Weights of a small text-conditioned image diffusion model: activation elu.
Rows from block 5 of the denoiser of a small text-conditioned image diffusion model, named by matrix and row number. Rows with one number belong to one channel. Each number is 200 + 20 x the weight over its row's rms, rounded and kept within 0 to 999. All counts start at 0.
After each channel's rows are labels from the 100 images, of 14976 (inputs lightly noised), where the channel reaches its highest value: "lies over" is the class under the peak. Only what is clearly more common there than usual is listed. The data: rendered made-up planets.
# convs0: first 3x3 conv (model.mid.0.convs.0.weight, 192x192x3x3, each kernel summed), inputs 64-95
# convs1: second 3x3 conv (model.mid.0.convs.1.weight, 192x192x3x3, transposed, each kernel summed), outputs 64-95

convs0.26,209,182,176,182,174,231,227,206,162,197,166,177,231,235,186,201,191,205,172,206,222,206,178,180,198,233,249,213,208,182,235,204
convs1.26,213,203,210,208,218,220,186,196,183,198,233,205,192,209,177,199,160,208,190,247,217,193,179,217,191,186,196,214,197,218,177,191
lies over: ring

convs0.155,214,209,212,158,191,221,191,230,212,207,223,212,201,201,184,218,189,187,194,178,182,197,200,181,212,203,179,197,184,243,222,203
convs1.155,203,187,238,187,209,204,181,221,218,180,175,213,162,213,201,149,169,171,200,189,198,233,187,204,175,204,232,184,241,210,180,194
lies over: ring

convs0.105,209,174,203,185,201,233,188,173,190,181,198,234,157,212,205,196,215,175,233,185,205,197,202,211,220,199,157,179,189,227,228,213
convs1.105,215,195,206,224,241,229,222,223,179,199,207,203,179,202,201,210,219,197,187,204,210,218,204,213,169,185,126,245,170,206,208,189
lies over: planet

convs0.102,176,234,179,192,184,198,202,208,183,240,190,189,200,177,222,193,214,174,183,180,220,242,186,211,226,213,160,164,231,197,216,191
convs1.102,195,196,228,232,225,193,177,189,214,204,192,199,192,201,181,166,210,226,182,186,213,196,201,231,208,214,247,200,220,189,183,189
lies over: ring

convs0.15,187,195,209,194,189,204,195,223,176,192,220,202,184,180,222,214,187,173,229,175,228,248,188,199,149,182,184,181,200,192,202,201
convs1.15,221,202,198,207,170,178,191,185,210,231,217,233,188,192,201,204,193,231,228,241,235,226,251,225,166,175,191,191,160,166,197,197
lies over: ring

convs0.186,214,169,202,227,231,160,173,211,190,198,201,218,193,188,194,174,165,216,185,210,194,190,235,193,185,191,189,211,224,218,169,196
convs1.186,208,193,169,197,208,218,214,214,210,197,208,191,191,191,194,185,213,187,236,200,184,199,188,175,214,204,167,195,202,200,205,196
lies over: planet

convs0.51,161,215,212,179,182,206,187,185,202,210,169,182,211,196,230,221,209,184,188,230,181,221,202,219,185,230,226,204,204,195,200,230
convs1.51,215,207,185,181,218,216,207,203,227,205,194,208,205,204,196,204,203,214,190,189,193,213,205,211,225,190,157,188,179,197,198,206
lies over: ring

convs0.122,208,229,218,217,210,185,194,229,197,182,214,218,205,185,193,193,222,164,191,221,200,192,231,234,209,199,211,200,173,159,233,225
convs1.122,181,205,202,183,250,179,193,193,188,171,188,199,191,175,204,189,174,197,180,200,188,186,201,188,181,212,223,198,206,174,211,186
lies over: ring

convs0.63,225,174,189,225,202,181,221,199,174,211,181,186,199,218,224,211,203,193,204,182,219,214,211,237,212,187,226,209,213,196,185,244
convs1.63,183,190,227,209,198,197,182,188,179,190,199,187,139,188,217,192,204,180,242,159,207,192,184,155,166,227,188,175,178,186,202,212
lies over: ring

convs0.19,208,201,199,212,172,233,200,218,192,199,170,205,218,184,188,215,184,182,173,201,207,201,203,238,175,198,217,210,220,220,213,207
convs1.19,216,166,213,210,149,144,182,220,220,223,221,200,174,224,221,215,187,180,222,182,193,200,230,162,205,179,203,203,195,220,198,223
lies over: ring

convs0.101,204,187,189,194,232,204,198,192,204,215,216,227,186,182,189,173,194,229,197,184,222,164,236,195,213,183,204,194,222,201,189,168
convs1.101,215,181,202,205,217,165,213,194,139,188,229,201,193,181,236,188,195,171,191,186,154,185,195,230,221,189,200,192,205,199,210,197
lies over: planet

convs0.123,193,185,201,175,174,186,203,187,223,174,189,201,235,203,154,187,210,215,199,226,192,194,205,199,240,215,177,195,218,177,185,179
convs1.123,186,242,201,172,200,213,228,181,207,240,219,237,161,193,195,215,166,164,203,211,183,176,248,179,203,198,159,210,199,198,183,198
lies over: planet

convs0.160,196,220,215,174,209,180,233,242,175,202,208,203,215,187,197,218,191,192,229,156,209,187,175,211,202,223,192,195,188,193,188,254
convs1.160,170,160,166,222,195,208,180,197,211,220,211,215,194,178,189,230,236,200,196,199,186,190,180,183,225,191,222,175,207,207,213,200
lies over: ring

convs0.11,181,201,205,186,201,241,183,241,219,229,226,210,181,196,150,170,238,195,205,196,198,190,240,197,157,199,217,203,165,184,196,205
convs1.11,218,227,196,183,229,185,206,211,201,203,170,193,218,175,198,209,233,201,163,239,191,206,204,201,221,213,184,193,214,188,198,191
lies over: ring

convs0.45,183,189,191,178,150,204,187,222,196,206,226,210,215,204,212,183,216,158,193,209,229,204,245,171,211,203,231,192,197,202,221,182
convs1.45,176,215,225,166,196,168,207,197,207,205,198,204,179,174,211,191,182,205,187,190,187,190,179,194,182,193,184,175,212,222,214,187
lies over: ring

convs0.8,188,217,193,244,213,199,224,178,216,201,225,208,190,216,216,198,200,190,219,205,231,188,202,217,194,221,178,238,184,191,203,221
convs1.8,190,194,218,174,182,202,218,224,194,203,206,163,201,195,221,211,155,190,189,216,201,199,203,204,203,202,228,187,201,236,232,198
lies over: ring

convs0.145,171,206,208,188,235,192,211,220,226,212,209,211,217,196,225,203,197,177,199,233,184,163,194,198,187,193,193,216,220,182,177,217
convs1.145,207,207,193,230,180,208,216,198,235,170,219,222,199,187,210,205,173,176,158,213,252,218,223,205,187,195,226,202,214,207,201,205
lies over: planet

convs0.82,183,243,192,180,195,227,200,189,225,170,204,222,164,223,163,206,206,203,199,205,174,233,197,202,201,192,225,165,182,223,205,197
convs1.82,203,199,179,197,192,180,215,204,232,203,228,208,168,193,199,206,211,185,200,214,201,187,178,190,175,166,207,202,202,204,205,155
lies over: ring

convs0.167,224,208,186,212,205,181,188,199,206,240,226,216,208,174,210,193,191,225,203,212,179,241,237,233,207,191,202,209,206,213,179,187
convs1.167,167,210,208,200,219,209,231,235,201,175,190,201,185,206,186,213,200,140,215,189,210,178,170,147,230,234,201,190,152,203,204,203
lies over: planet

convs0.62,195,182,216,174,185,176,148,207,219,203,200,235,158,218,176,184,193,141,170,175,218,214,191,181,197,200,172,194,165,220,182,198
convs1.62,175,180,228,215,171,214,189,190,207,218,185,174,174,183,243,198,185,229,214,175,198,193,214,218,195,184,193,248,197,189,215,188
lies over: ring

convs0.91,194,205,204,184,201,151,207,173,173,230,217,213,189,196,186,185,169,206,194,230,199,193,179,207,172,210,198,224,207,187,222,168
convs1.91,192,210,194,173,214,190,207,214,221,173,206,209,173,215,178,230,195,191,209,196,193,212,194,172,228,239,219,177,182,215,211,174
lies over: planet

convs0.77,191,204,205,187,169,226,202,198,161,204,204,205,178,240,201,229,225,228,197,158,200,195,170,197,217,203,192,184,187,168,167,209
convs1.77,182,234,212,233,197,233,190,192,158,178,220,192,210,167,218,210,190,179,186,187,214,197,213,207,246,193,215,177,209,190,208,167
lies over: planet; ring

convs0.108,178,202,170,196,185,196,159,154,223,202,213,220,249,172,204,193,212,221,209,174,156,196,225,192,202,195,217,178,228,182,222,218
convs1.108,169,219,230,208,181,241,203,220,200,191,177,174,201,206,210,202,201,201,231,191,203,180,215,209,225,214,187,212,213,233,195,189
lies over: planet; ring

convs0.178,205,174,219,220,211,178,221,199,197,197,190,202,218,190,173,219,229,172,219,236,175,182,194,216,231,202,177,199,185,201,241,181
convs1.178,195,187,201,154,219,200,169,191,160,203,212,196,177,174,193,173,206,214,188,203,209,197,177,189,198,196,219,181,231,193,202,167
lies over: planet

convs0.148,214,220,169,185,209,202,180,167,214,195,184,192,210,190,215,205,187,211,223,198,197,170,225,209,198,198,196,168,191,169,189,209
convs1.148,218,228,224,209,215,204,175,211,191,184,244,193,204,173,189,197,240,169,210,190,185,196,217,170,217,214,215,196,220,209,190,187
lies over: planet

convs0.88,197,210,198,189,218,191,218,218,176,187,203,172,213,216,188,184,213,188,202,217,195,185,216,187,214,207,186,188,195,229,180,224
convs1.88,195,199,210,185,167,193,229,152,181,186,186,183,217,196,189,194,194,215,203,212,201,214,161,154,176,190,208,184,184,201,233,202
lies over: planet

convs0.95,200,212,222,197,169,224,217,207,232,205,211,174,178,200,209,190,203,216,216,163,216,188,197,175,231,175,196,213,191,189,218,224
convs1.95,196,200,171,214,201,204,188,189,208,238,232,215,219,200,199,222,205,200,185,221,191,228,218,236,228,159,201,234,209,193,204,188
lies over: ring

convs0.53,177,172,202,188,208,237,221,155,193,217,190,211,206,195,202,199,246,188,180,190,234,185,178,187,220,213,217,172,187,167,207,171
convs1.53,187,230,208,225,210,163,188,222,206,206,162,188,209,207,190,193,249,226,194,177,176,205,186,206,210,207,201,192,173,200,163,225
lies over: planet

convs0.33,211,197,184,203,172,232,206,241,220,225,228,181,170,186,204,189,193,168,234,191,200,193,179,197,210,193,231,202,211,175,206,217
convs1.33,201,217,204,184,213,197,201,194,170,198,191,204,254,165,176,192,174,203,171,208,211,192,192,216,239,210,191,215,189,221,200,215
lies over: ring

convs0.140,178,205,196,218,173,199,177,213,202,221,182,192,228,212,223,181,192,186,200,154,177,200,217,175,248,174,205,163,203,196,183,215
convs1.140,209,197,221,192,194,191,180,231,185,214,224,204,186,218,175,202,172,241,178,234,210,211,181,197,192,206,196,218,202,180,136,204
lies over: ring

convs0.79,201,161,164,178,220,167,188,216,196,175,208,199,229,208,182,197,199,218,209,160,198,212,245,226,226,210,207,222,241,181,202,216
convs1.79,192,230,241,177,244,229,230,213,210,221,177,198,208,200,226,198,199,215,204,207,210,149,176,178,165,182,178,207,215,212,213,179
lies over: planet

convs0.169,160,220,205,208,212,229,189,199,223,202,186,191,197,209,181,189,184,207,228,193,206,179,167,182,199,203,203,205,201,231,184,224
convs1.169,209,232,192,184,185,182,194,197,176,198,215,182,198,200,196,196,226,174,193,202,200,186,199,210,205,173,219,213,198,192,198,159
lies over: ring

convs0.78,197,195,214,221,197,186,183,187,180,175,212,173,223,184,210,190,196,145,223,167,177,236,194,189,233,213,194,209,243,254,182,196
convs1.78,215,165,208,202,196,238,209,183,189,203,192,186,189,190,195,209,181,251,196,195,212,214,184,191,208,212,244,207,176,168,185,164
lies over: planet

convs0.156,200,202,197,174,223,210,172,223,188,199,211,170,171,208,197,201,180,196,171,220,177,230,207,161,197,224,204,163,207,156,204,211
convs1.156,211,184,186,226,192,182,183,234,178,201,186,193,178,195,183,205,206,192,184,227,237,164,216,207,181,214,233,199,202,223,174,169
lies over: moon

convs0.151,239,214,195,214,192,169,192,184,186,173,200,224,196,212,223,182,189,206,199,195,221,190,201,196,174,171,221,222,204,187,230,172
convs1.151,194,251,234,183,219,201,205,210,199,199,205,188,222,174,212,193,221,175,198,216,208,195,209,170,177,231,199,234,183,219,196,216
lies over: ring

convs0.7,223,250,203,199,187,203,173,151,188,192,215,172,233,210,185,177,201,223,265,181,239,127,214,221,201,202,198,205,207,186,191,189
convs1.7,190,249,204,177,202,191,200,191,181,195,194,148,199,189,199,197,235,238,194,218,216,197,209,243,170,208,218,186,197,207,229,206
lies over: ring

convs0.58,176,205,205,190,258,193,193,222,193,180,179,187,186,214,216,200,220,204,173,229,179,204,189,203,205,177,218,160,213,212,186,152
convs1.58,232,223,201,213,216,194,192,194,207,203,211,158,251,198,206,200,199,156,187,159,190,197,226,227,212,192,199,225,203,194,160,204
lies over: ring